A small spectrogram enhancement model, trained from scratch.
Model: 8.48M parameters, arch unet, widths [96, 192, 288].
Rows from block 3 of a small spectrogram enhancement model, named by matrix and row number. Rows with one number belong to one channel. Each number is 128 + 24 x the weight over its row's rms, rounded and kept within 0 to 255. All counts start at 0. Numbers have three digits each.
After each channel's rows are labels from the 100 clips, of 14976, where the channel reaches its highest value: "responds to" is what is common among them. Only what is clearly more common there than usual is listed. The data: telephone keypad tones over noise or synthetic speech.
# convs0: first 3x3 conv (model.mid.1.convs.0.weight, 288x288x3x3, each kernel summed), inputs 144-191
# convs1: second 3x3 conv (model.mid.1.convs.1.weight, 288x288x3x3, transposed, each kernel summed), outputs 144-191

convs0.119:139123110127115119118164122135078118114118126137125112112165166112125110130114066120153140124201097075134129142126192067131138094098108180140104
convs1.119:118134159129134135082125107187128067127117109109107193134131124144131128154116110117082121124136145165139096116133134147143144108112140130124144
responds to: thin (high-pass); rumble

convs0.107:094099176124122113118097118108146138097151093105102115092099086132099154100108136152120146149070099135107144195114110121108091121150154106135120
convs1.107:165128131130092144099092127124117126160115176157128147180128153097137121189154115122112141139093149137146114098136105129152149098141091118145121
responds to: thin (high-pass)

convs0.184:104156137114148124127084134120083096114090095099087134102128106113119160133124136135119141110039135135122126134142085127142119111142221123119151
convs1.184:143102151146101148130163111143175142160155140172157139151115148134105131121109109148104134155139118137099132137126105164108131142099094156159110
responds to: number of keys: 1; number of keys: 2; thin (high-pass)

convs0.147:114124139141108113125118123137146145099161114126138135119169121127109104109114115099134133156128108118115127148121248117108128117107111147160107
convs1.147:125113141120124128087112121115125133133105172140101128123111126121111114180134129118104141126099168123153131105131115136154146092132110130128116
responds to: white noise; clipping

convs0.41:110154134134132125133110133130103113123100121109104140119146109121129196147109142141127159114045144137124126149147082130152120117161224158109154
convs1.41:136105154150110145131171109142175138153156136161154136133123136139111129114106100149097132161142115141093131140132108177104126147086100164159104
responds to: thin (high-pass); number of keys: 1; number of keys: 2

convs0.253:117154141140139137148116134120118126131099124101119136147126120128128193127088143120139166123056144137126131167148103135167117122170223139112147
convs1.253:133113149143121142121176115140169127149158138139153133123132130137108123114097094145105131153135106142082133143134099198097108168076114189164071
responds to: number of keys: 1; thin (high-pass); number of keys: 2

convs0.124:103156156119179123123089135127098091109098096092087121101131103113121129129131136127103114119043130143126127124143101140147108101110216109128144
convs1.124:152109144137095150123148111124171137161158139173167137162118159127088133122098110140118137141129106137096123135129095161112136145108098153152095
responds to: number of keys: 1; number of keys: 2

convs0.164:120091152113078120104135124146138138121147122139128100112110138160113162128105109171117150161140105116124115166111072103114104105136069122132104
convs1.164:154140148131112136103108125168113106136119146131132177163157134106156126192143109115099125119113152151155090102140121139166143096146121113138140
responds to: rumble; muffled (low-pass)

convs0.131:089105179123132104117092122111144126083151093096094119082102081124108145111116140152114138143060105141111140190116105128109089116139174099134124
convs1.131:167132129130090147101088122123117124162116172161132142182127158095130125185153116123117142135096140136144111099137103126148149100143090119144120
responds to: thin (high-pass)

convs0.19:133137100159134147147161145099103123155096156135143144134120141115137138120130106105134127115216137097141128110137104116142127165131102169119125
convs1.19:137146159101160157088139125166150074121147096095132121100150117143089137113070110134115115131133082140093109138131124177104108148096155148148082
responds to: thin (high-pass)

convs0.50:128092158104079123105138127156133130129153124143134085114115142159119154130120106174121143153143105119129112151115030106112114101135069120132105
convs1.50:148145148129120131109111125173113097128122133121134178153165129104155128185139112113102121113118143155154089105140127136164137098148132112138143
responds to: rumble; muffled (low-pass)

convs0.127:119156118112136114113090129120085103113092107117095137108143095118125149149128127132111128103037147130127115122139077133138115116131214126113148
convs1.127:143103152151105148132166106147176144153159137169161139143124144137107132111106104148101132157145119139099128139130110166105135143095095157154114
responds to: number of keys: 1; thin (high-pass); number of keys: 2

convs0.247:127096156108075124104141129155131128126156127145132083111117141159119155130121105176118143149145104118129113150114028106115113101133068120131105
convs1.247:149145150131119131106113123176113097129123133121136181155166130107154127183138109113101121115118143155152087105140126137166137097147131111139142
responds to: rumble; muffled (low-pass)

convs0.116:143121115134111124116182124140080112125107129141120114113151173117127127136115073139156149114218099082136131143128156069130132106109108198128108
convs1.116:118142152132134135088128107193128063122126093106124188136146120149137132139112107119088117127145133170132094122132142151142141117111145125126146
responds to: thin (high-pass); rumble

convs0.115:125093158105079122106134125152133132130151123143132088115113140160116153126116106175120143154140106118126114152110036104114113100137075117129104
convs1.115:150144147129119132108109125171112099129121135123133178154161130103155127186140112112102122114115146154153090104140126137165138097147131112138142
responds to: rumble; muffled (low-pass)

convs0.34:133093155107081122102149128165124129127150126151133080112117144159121149139123102176119141146166105119134110149111045104112117098127068124132105
convs1.34:144142153133120132105118120180117096124124129117135182151173126112159128180134107117095120115125139158155086108141129138164134098146133110136144
responds to: rumble; muffled (low-pass)

convs0.152:100095166126095122112115119117144147118146098127121118111096109145098166101095127151129160158099095121105140189106110103112096130161128118133112
convs1.152:161131135130102138094095127134113122149112177145124158178137141106146119195156110120104132135094155140149107099139110132157152096138101116145125
responds to: thin (high-pass); white noise

convs0.63:122092156112078122105138125142138135124154121142130096112109138159113160122107109171116147159137100116121114165109067102116109110142072122130103
convs1.63:153143147130115135102107124168112104133119144128133176161159133106155126193143108115101123118111152150152090102140122137166140097147124112139139
responds to: rumble

convs0.101:136104109151092113106193137149112112111137159131101088093135149158145147169123105162119129119218122126147101139128053115132130136106067178133107
convs1.101:145158167130138146091124112190125091119147115106159181136188122126149130159115102124102119117140130146136080117129139155148125113135135115137138
responds to: thin (high-pass); rumble

convs0.286:086112179127171099115092123111132108077144096081084110078118068114114121111128137142106112139044111147116141168122092150118100089125181092138123
convs1.286:173129127125087154110088124113122128172125162167143128173120169083123131172144120127131150136099136133136125101131098125144145106146089123148113
responds to: thin (high-pass)

convs0.175:097128177132194102109099130126116090084130101083084118089127078106131104130134134124099106129053117139128126118126098147126117097119197093135124
convs1.175:169125130129084158121098121102134146173136149178161121169117171092092135157119119129132150131110128135132124115132099130133147120140088133140112
responds to: thin (high-pass)

convs0.206:122092153112078121106138125145134135125149122142130095112111138160114160124109105174115146158142100116124114161111062099115106105137069126132103
convs1.206:153143148129116135107107126168111104135121142128133178159161132104156126188144113114104124117113154151154093104139124138164143099145125115138141
responds to: rumble; muffled (low-pass)

convs0.221:111152141141133129139124136126120121122106125108111135135143116125129198139093144134137173122052145141122131164148095133162118118171225163109149
convs1.221:133106153149115143126177113139172135151156138152152134125124132139113125115104095149097133159140112142089133140133104187100116153080105172162090
responds to: thin (high-pass); number of keys: 1; number of keys: 2

convs0.213:111112104141079102117168135143123116086129160112078098082125135159154125181097111139117124105165145121140101144127089124156125141096064151116118
convs1.213:167155164137125144083118094190118111131151129129173176145204135132133128152106092132109129109148131132132077126123139163142133114138113110141128
responds to: rumble; thin (high-pass)

convs0.199:137160112145138158175139147098103138150090163136149148143095151114141137113128116093135126125183141098135126119152122120170122161132134135128150
convs1.199:134133152101151146098144124148154082130150101106137122100146120145071129107059106138114113131126069141081106150138113190098108161078149159148061
responds to: thin (high-pass); number of keys: 1; number of keys: 2

convs0.95:123179146138158141165118140123125119128108109106125121148125117123126156117099148110121128127065136136124121155159119138181106107128214100124161
convs1.95:136113149132120139116161116129166123152159136143158132132127137138089126113080100140114133142129098142081122143137094188095107181087118190162054
responds to: number of keys: 1; number of keys: 2

convs0.7:106150132101150120118075129114076092118083094099082139103120104112117147131128127133113132105043135129121122126136085118130117114137212117120147
convs1.7:146103150147099150133162107147175142157157139180161140151118147133103133119107111145105132154139119138098132138127107162109137141100093155154112
responds to: number of keys: 1; number of keys: 2

convs0.215:121180146135160140166117138124128122127109108106123121147124115123124150116097148112118124124065136135125121155160120139179104107123212098124162
convs1.215:137113147131120138116160117128163124152158138143159131133128137138088127114078100139115133141128099143081122143137094186096106183087118190163051
responds to: number of keys: 1; number of keys: 2

convs0.64:113145134138127129142123133122121127128109135108120136144136122126130208139089143128141175123060147138125130164145097133165121129178216164105147
convs1.64:131108153148119143123177113140173133149158136145152133120131129137116124113104094149099132159141110141084135144132104190098113157077109177163084
responds to: thin (high-pass); number of keys: 1; number of keys: 2

convs0.145:094106137140082085119129135136158124069153135097076100079101088152139132157104146163097124130083143144135118170125048142149101130115114112110133
convs1.145:174148138134094144093098106153112119154131149159157153174168156109135127175137098124113137116120127131144082109133116142148153099138091114145130
responds to: thin (high-pass); white noise

convs0.140:133137095149086132129167128110093126133108141133132138125118142112124134131103110111131137136236126106124113122126142088132105158124096201129130
convs1.140:131165136108165139101118122160118067104116091084104125099138105135102141134109137122124105111119108124123119127135146136135133103122161109125121
responds to: thin (high-pass)

convs0.250:113147138140130129139121135125121124123107127111112137133144114125130203139092148133135174121053149140121131162146094135162120121169224166107150
convs1.250:132102153149115143127176112140172137151155137153151135125125132140114125115105096151095133160141111143090133141132105183099119151081105170161092
responds to: thin (high-pass); number of keys: 1

convs0.69:131166101105115115119094121110097103115092124113110147127137096115126139142126120110110115091046160126126106122141080135135112130126172116112143
convs1.69:148110158152112150127169105149174143150171136157174133136141142137108135107099107148108133152147120137095125140131107171106131150097098164153111
responds to: number of keys: 1; number of keys: 2

convs0.243:096137157126180096112098127122117090089120099081090121094126079102128107130137137118095102123051121137125124116129103145124114099104193099136128
convs1.243:169122134134083160118104116105141147172144152183164123176119176105096135147114117133130149137116126129125123122127098136128146127134085138147116
responds to: thin (high-pass)

convs0.280:123090153102079124104131122148124136129139116147137095121110141159112161124108095171120146157145103107124116159110091093112113096139069119135098
convs1.280:146140151132117133103114126169115105132115144126127184159159129112158125192140108116094123121115155155159090104142124138167145095140125113135141
responds to: rumble; muffled (low-pass)

convs0.141:104156141120159125126088135121091098110093095095089131105139103115122152131123141136114136112036132143122125135147087136150119105133226120120152
convs1.141:145103150145100148130160111140172141160156140174161139150116148132102131120106107146107134152135117137097130137128104167107130145100094157159105
responds to: number of keys: 1; number of keys: 2; thin (high-pass)

convs0.77:116152137136136138145118134119119125131098126106120134146129122125128193127086143117140167122059144139126132167149102134165122122173222138109147
convs1.77:133112151145121142121176115140171127149158138140153133122132129137109123114097093146103131153136105142081133143134100195096108167076114187163070
responds to: number of keys: 1; thin (high-pass); number of keys: 2

convs0.2:124190142135151142164115144127123121131107109106123123146124117123127155119107146111121124122067136135128118150163121135176105109127212104125164
convs1.2:136114151130119141114163115125169121152160131146158131133126139139083129112074098140112133139131094138083120143136092186097114172090117183160059
responds to: number of keys: 1; number of keys: 2

convs0.230:126181141136155144173117146119123124136110114109129123147117119125127154112102147110120126125077140132129116149163118138183109109125205101122163
convs1.230:136113151129124140115160115133167116150163130140160133128130136138082127114074097139113130137129094141079119145137095190091109178084124186161059
responds to: number of keys: 1; number of keys: 2

convs0.86:091116175127165105113087121112132112079144091086086115073121072113111125113127134143104113138041108144113142170122107145113093094128172089137121
convs1.86:172127128126085153109088124115123130171123166168137130178117167084124129174148123126129150140096141132138128100132098126145143106145088124147114
responds to: thin (high-pass)

convs0.256:105153133105152113119075125114082090116085094101086139106121097109117148132126127128112132105040138129123121127137083125128116116137207115119145
convs1.256:145101149147099149131159107145173146160158139177161140153122150134103134116107110147107133155143121134100131139124108160105136142102090154155115
responds to: number of keys: 1; number of keys: 2

convs0.117:123178147136160141161117140123123119129105108103125129146130117123126162118101149110121135130063134138125124157161118139184109108132219102120161
convs1.117:136115148133121139117163117130165124152157138142157132132128136138091126113082097140114133145129102141083124143137094191093105181085117193164054
responds to: number of keys: 1; number of keys: 2

convs0.43:116126133142107110124133121129144147097161122127137132123171130124116100110111113097134127154145108114120116140121255112115132114101093145155103
convs1.43:121120144119132127093113122118124130126103171131098133122105124124106115180130131115103138121099170125157132105132121134150147091126121131125127
responds to: white noise; clipping

convs0.105:128127102098121140113086124104062079138057111115095148103115128105122162147133111126114141089084154116123125122120087092118124135146180130097135
convs1.105:141111157154112148133173105160189124143165126153161142137115131145096133108095116145093123154150104149095128141130114165110142134092114154146119
responds to: thin (high-pass)

convs0.218:126177137138153149178116144115120126142101122113136127149113125124130155111108141107125132125087142128132117145163118135179113114131201101124161
convs1.218:134115152128127138116161115138168112147161128135156132123132133140081126113072098140111128138129090143081119146138095194088107179080128187159052
responds to: number of keys: 1; number of keys: 2

convs0.121:096135195134210116120111129133118097098116103089080116097143098113134126124118137134109124121062121146124132140137109152126118092109202096134133
convs1.121:161113136131090149113122131092150143171152141184172114164118169108100134149108108138124148137121123139123120122137094142129135128129092141138093
responds to: thin (high-pass)

convs0.281:104160149117168115130085130126092095108094095093089133108136099112121152134126135131114134113040130137122126134145092136148115103133218113123153
convs1.281:145105150143100147129159112137172144162154142174158136152115150131101132121105109146107136155135119137100130135129103166108128145100093160160105
responds to: number of keys: 1; number of keys: 2

convs0.229:101158153112176121120084131121098091112099096090092124105123102110118133126129137126103114118040131140127123123142098138143104104116212106126146
convs1.229:153112146139095152122148109127170139162157140172165137166120158127094135121100109141117137145132111131098124134127096159112136143109094150154101
responds to: number of keys: 1; number of keys: 2

convs0.154:112150136142127127141125131125123128126109132109118134138138120125131202141091143130143180123057147137124130168146098135157122125176214166108147
convs1.154:131110153149118143123180114140172133150156138146151132119127129139117124115104094149098132160139112142086134141133103190101114155076108177163086
responds to: thin (high-pass); number of keys: 1; number of keys: 2

convs0.44:129093158105080122106138128153132131126154124145131086112117140158117152130121106175118143152145106119130111151113022104115113100133074120130105
convs1.44:148143149130119131109110124174113098129123133121134177153166129104156128185140111114102122114118143154155090105140127137164137098149131112138143
responds to: rumble; muffled (low-pass)

convs0.238:097101165119097119114101118116138145115141093123117125111096100144097159102095123148126155159093102117103142186109122098112094128156133112135114
convs1.238:160128135132098139092095123130113123151110180149122152179131144108139120194152111121102133136094153140150107100140109130154154095137099116145124
responds to: thin (high-pass)

convs0.173:120153119108136131112088127109090097124084111108093143116128103114120147132124129120111123095042152140125108120138076137132113122126201118115144
convs1.173:150108153149107153130161101149175138152170133164176141143138145134099135108098106146112131147144114137094124141128107167107141146101098156152113
responds to: number of keys: 1; number of keys: 2

convs0.181:124179143135157141166117140123122120130108109103127128149126119122127167117100147107123135130063137136127123156160117137180108110135211105122164
convs1.181:135115150133121139116164117131168124152158137141157131131127136138094125113083097141113133144130102140083125143136094190094106181085118193163056
responds to: number of keys: 1; number of keys: 2

convs0.252:124173144137159141161116141120120121132098112103124133150125121121128168119102147109126143126063137138125126158159113140182112115142221106119162
convs1.252:135114149136123138119166117136166123150156138139155133129129133138097124113085095142112132147131102142083127144136096194092106178081118193165057
responds to: number of keys: 1; number of keys: 2

convs0.282:126180141138155141160118143116118120134099116104122132149129119121129167116107150112125140128063136139128122152163111139180111114139218106123166
convs1.282:138115150137124140121164114140167121150161135140159135128132134138094126113084096143111132146131102142083125143137097193090108178085120191166062
responds to: number of keys: 1; number of keys: 2

convs0.30:105152131107146120118078127112081095119083097102086139105119102111117155131126130131115135104039137131122121129135082123129120116141212118119147
convs1.30:144101151148101149131160108146175146160157139174159140151119149135105133116109110150106133155145120135100132139124108160106135142101091153156115
responds to: number of keys: 1; number of keys: 2

convs0.42:138137088159101132130176129115087126137107139138130140120117149116126132132121098123129124145249124100133114104132120095129113153120095194129123
convs1.42:128167138107167141107123120171122067101120088079108126098145106136107141127105131125124109111124109127121119129134146142134119113124166114126117
responds to: thin (high-pass)

convs0.71:101151152108174110121078129121090087110096092094087134102120096106121132130132131125105120115041129132124125121136092133132110110123212100125144
convs1.71:150103147143095150128150110138168147164154142184160137159117157127100135121108112144111138153138121134104129134124104155109136140107088151156112
responds to: number of keys: 1; number of keys: 2

convs0.90:116149135137131134146121131119118127129104132105121135145129124127128202134087141123141174121057145139126132168145101134161123126176221157108145
convs1.90:131113152147120143120178114140171129148157137141151132119131128137115123114101091146102132156139108141082135143133102194098109163076112184162076
responds to: thin (high-pass); number of keys: 1; number of keys: 2

convs0.109:097131198134213115116101128131110096094126101085088121091135092111130114129126135130105113129050116140127131135131106151133116090109204093131130
convs1.109:164117134127085151117111131099142144176140146176160122171108173095101133152122115133129150138114126135123128118131093140131139122137090133144098
responds to: thin (high-pass)

convs0.209:105161153121168120131088134128097094106098093094091133107137103111123148133125139128112129116040132142124127133148096141153111103127222107124154
convs1.209:146103149142100146128158113134172143162154141176159135152114151131101132121105109145109137152134117136099128136129101165108127146103092159160102
responds to: number of keys: 1; thin (high-pass); number of keys: 2

convs0.83:101095161123090121110116118119142148118147100129121117112097114149100166105093123152126157160102098118109134185105108101114099128159117118132108
convs1.83:160132138131103138093097125139112121147111175144124162176140140107148120198152106119100131134096156141151102099140110134159153094139102116143127
responds to: thin (high-pass)

convs0.138:108157125105141111119078123116082094114086100099090137107125099110118154138129126129112130105041137124121121127138082124133118118138200119118149
convs1.138:144103151149102148131162108144174145157158140175159139150120147134104133115105108146104133156143120135099131139127107163106134143099092157156113
responds to: number of keys: 1; number of keys: 2

convs0.279:112154128115148126119084133119083099117086104105087136104136104120122159137127134134113136106039140139123118130142082130140119113137228126115148
convs1.279:145105150148102148133166107147174139155157138172162141147122144135104131116106105145102131155140118140097129138130108168108134143096096157154109
responds to: number of keys: 1; thin (high-pass); number of keys: 2

convs0.132:144133098153101136125180131125086115141115138137135131118118150119127132137120095134127127131255120098135118114132113093127116148117095190129122
convs1.132:126166142112162143111125124178127067103123088085116142109150106138116141131106127121118110113129116132124111128135150147138125120122162121126124
responds to: thin (high-pass)

convs0.135:105158142110162112124078126118084086111091094095086136107123100108120149132129132128112130111040133131123123129139088127136114111135209112121147
convs1.135:146103150145099149130158110140172146162155141176159137155116151132103133119107111146108135154140120134101131137125105161107133143103091155156111
responds to: number of keys: 1; number of keys: 2

convs0.149:118094156115077121104136123139139139121154118140128098111106135160112161121104110170118147161133101117119115170108076101115106110144074123131104
convs1.149:155141146130113136102105124165111107136118149131132175164157134106156125194146108116100124120110153149153091102140120137165143097146120113139138
responds to: rumble; muffled (low-pass)

convs0.106:126094156106080121103136127154136132127150126141131088113115139162118157129117108176117144156142105116129112156113041105113111102135071119129105
convs1.106:152144148130118132107110125172112100131122136124135178155162131104154127188140112112102122114114148154153089104140126137166138097148130111138140
responds to: rumble; muffled (low-pass)

convs0.285:111152123107138115116077125111082097118086100104089141107125099111118154137126127131113131103039140129121120126136080124129117116138207120117148
convs1.285:144102151149102150131162106146174146156159138176160140149121146136104133113106108147104132155145120135099130139126109162105136142100092155155115
responds to: number of keys: 1; number of keys: 2

convs0.148:092113169129174091112093122110133106080138100085084110076131069109120115115129138133104112136038115146116141161122096149111103093127178091143122
convs1.148:175125129128087154107090126108125134171131162171145123176119169088123131170142122129134152140102135130135127102128096125143144109146089128147112
responds to: thin (high-pass)

convs0.114:102137207140230124124112134139112095109118102088089125102135099113136131127120139130109121128057115140129132136137108148148116097110232097130134
convs1.114:155111136128088148123124128099148146172146140176165125161110167110086134137105109135126145134119115139114125126134093152119137137123094145145088
responds to: thin (high-pass)

convs0.276:133135096151088133130174126109090124131108141133134135124122145112124133132104102110132135134233127098126113122127139086134104154122098196133130
convs1.276:130164138110163139103119122166119068105117092085105128100136104136105141131112137123123108115121113127121123128134148138136132107123161112127123
responds to: thin (high-pass)

convs0.8:134138095146084132129168127111094125130109142133133135123116142112124133132105112111133134131237126108126116122128141086134106158123095200131130
convs1.8:131162136105164139102116123160119069105117090088105125099137106136097140135106136122124107108120108124124119127135146135135133105121159108123124
responds to: thin (high-pass)

convs0.11:101167156127181123137097135135112097103109093090088123111138104113124143126117146122110122122045125145124128142153107145160105096120222103127152
convs1.11:148107143137099143126152116119164141161156141172163134151121152129091133124096108140116137144127108138094123135134093172108125155103095168159088
responds to: number of keys: 1; thin (high-pass); number of keys: 2

convs0.48:108175153136162121146112136136118107108106105096101130136145110118127162131105146120121140122049131141122129161157108143170106098137224109123157
convs1.48:141108148140109141125167119129169138158153143157155130142120146135099129119095100145109136151131111137094128138135095181102114161092102179165081
responds to: number of keys: 1; thin (high-pass); number of keys: 2

convs0.239:093106175120114116120091118111139135099145090109107126099097082132098150101104129148120147150073097127108145185116127108108090121145154107136120
convs1.239:165128130132094144098093123124117126159112176154123146179123150098132121189151117122108140137091148139147113101139105128151152097137094120145121
responds to: thin (high-pass)

convs0.96:117154114098129127115079126109080090123079108103091141111113106109116143132126126121104120096051151132124110119137086126131113121127195115116145
convs1.96:147104151147102149131162101147178141155169134175171142151132150134101136110101109144111132146145113136094127142127105163105141144103096153149111
responds to: number of keys: 1; number of keys: 2

convs0.136:114146131141120127139126137126124127124110134114114138132146118125131213143096147137139176119057147138125128160146089130154124125172219182109150
convs1.136:131106154152117142131178111143171135148154136148151136121124128141117126112109098150094130162142113145089133141134109186102122151078106171161098
responds to: thin (high-pass); number of keys: 1

convs0.200:120169143134152139158113139119120120129097117102124131153124120121128172118099147110131150125061138139125129160154110138178113117154220111116158
convs1.200:136114148138123138121168117138167126150156140140153133128130133138099123115087096143109132150131105142083129143136097195094105176077117195165062
responds to: number of keys: 1; number of keys: 2; thin (high-pass)

convs0.237:125179147136161141165117144121126122131107111107128123147124118124127153115100148112120128127066137136128119152159119137184106109124213100123162
convs1.237:136114150131122138115160116131167121152161135140160133131128137138088126113078099140113132141128098142082122144137094190092107183087121190162055
responds to: number of keys: 1; number of keys: 2

convs0.20:105164141120156122132088132125094095111094093093093134108132103110119156131124138132119137113040132137121128139144092136149114106138214116124154
convs1.20:146104150142100147127160113135172140159157140171159136154116152131103131118106108147110136152137116133097129137126099168107127146103094157159103
responds to: number of keys: 1; number of keys: 2; thin (high-pass)

convs0.275:140116094156119130114190141134083111137113154138119115106140159132148135150133082144124123117240119100158111118128068103126136144111085191119103
convs1.275:138160162122152163086125114189134071121153093094155153118164120136125138136093105127111122126142114141113103123124143166124125128122151122141115
responds to: thin (high-pass); rumble

convs0.265:099153179128209112131099130137109088100111094081089124105132098107128138124123141124108123125049113137126135143142109145150112094117216097131146
convs1.265:152112140132092147124137122110157144169147145176161127163109166118092135133103110138121142144123117136107126129132093160115127143118092156158090
responds to: thin (high-pass); number of keys: 1

convs0.31:117145128139111128140125134125124129125113139117119139137142121128134217142093145133138177119062152137126126160147092130156125131172213180105148
convs1.31:129106154149117141130179110142172134146156135147151137120130128141116126110108098149097130161145110144086133142134109186103121153077107172160096
responds to: thin (high-pass); number of keys: 1

convs0.112:124182148138163140162117141124125120129110107105124126146127116123126157118100149111121130128064133138126124154162118136184109109127221101123165
convs1.112:136115149131121140114161118127165125152158137142158130133126138138090126113081098140115134143129102138084124144136093190093106180088117191164056
responds to: number of keys: 1; number of keys: 2

convs0.23:103150154107181108119079129122092090105097091091088132102118093105120127130132133123103117118041128133125126121138094133135109107119211097126143
convs1.23:151105146141095152129147109135167146165153143187163136160115158125097135124107112142113138150133120135103129133126102154110137141109087152155109
responds to: number of keys: 1; number of keys: 2

convs0.246:131092154106081118104140129165132129126155128145130083111120139160123149138122109175118138150146110123132113149113017111115113098130072117130108
convs1.246:148142150132116132105114121178114097127125131122137178154171130107158129181136108115099122113122138157154086107140126137165134096149131109138142
responds to: rumble; muffled (low-pass)

convs0.156:100152149107170114118078130118089089111090090092087132103120097106118141127133130126109127113038128134121125126139090132134113110129210105125144
convs1.156:149103147143096150128152111138169144162154141182159138163115156128100134121109112145112137153139119131103130134124103154110135140108089150155112
responds to: number of keys: 1; number of keys: 2

convs0.269:123177140137155145176116145119126124136107115109130124146117120123127154113103145109121129126077139130129116146162119137184109109127206100123163
convs1.269:137113148130124138118160115134163116151160132139158133128131135139080127114072099139113130138128092144083119145139094192090108182081125190161055
responds to: number of keys: 1; number of keys: 2

convs0.103:109155143141140127136122136131116119124102122104108135135146114124129197136097145129134168123047141141125132162152095136164116114165228155112152
convs1.103:135106151148114142127173113138172135153155139154152134129126134138109125115102097149098133158138111141090132140133103187100117154082104173163090
responds to: thin (high-pass); number of keys: 1; number of keys: 2

convs0.257:093114146126095111121107115131148149098153104122125128116144107137104117109097118120133140168118098115107134160112213105110116122127099130152109
convs1.257:144117140118108131083101119121119130145107180145109142146116136107123118192140121118107141130093164126153124101139107132154155099137099132135111
responds to: white noise; clipping

convs0.240:131097161099080132103144127150124125137152124152138069116115147162116156127127094184120143145150097116132112148114055099111116095129068120134100
convs1.240:144146151134124129104118120182117095123121130114133186150166124113157128182133105118096118119122141159153086108142127137167134096145135109138143
responds to: rumble; muffled (low-pass)

convs0.283:105149143105164118114077128112084091116086095098086140105116100110118144128124128128110126108039135133122119125134083128130117117133215112120142
convs1.283:147102150147100151132157104146172145157159139179165140152120150132102134116106110146109133152140119134098130138125107160105138143103091153154114
responds to: number of keys: 1; number of keys: 2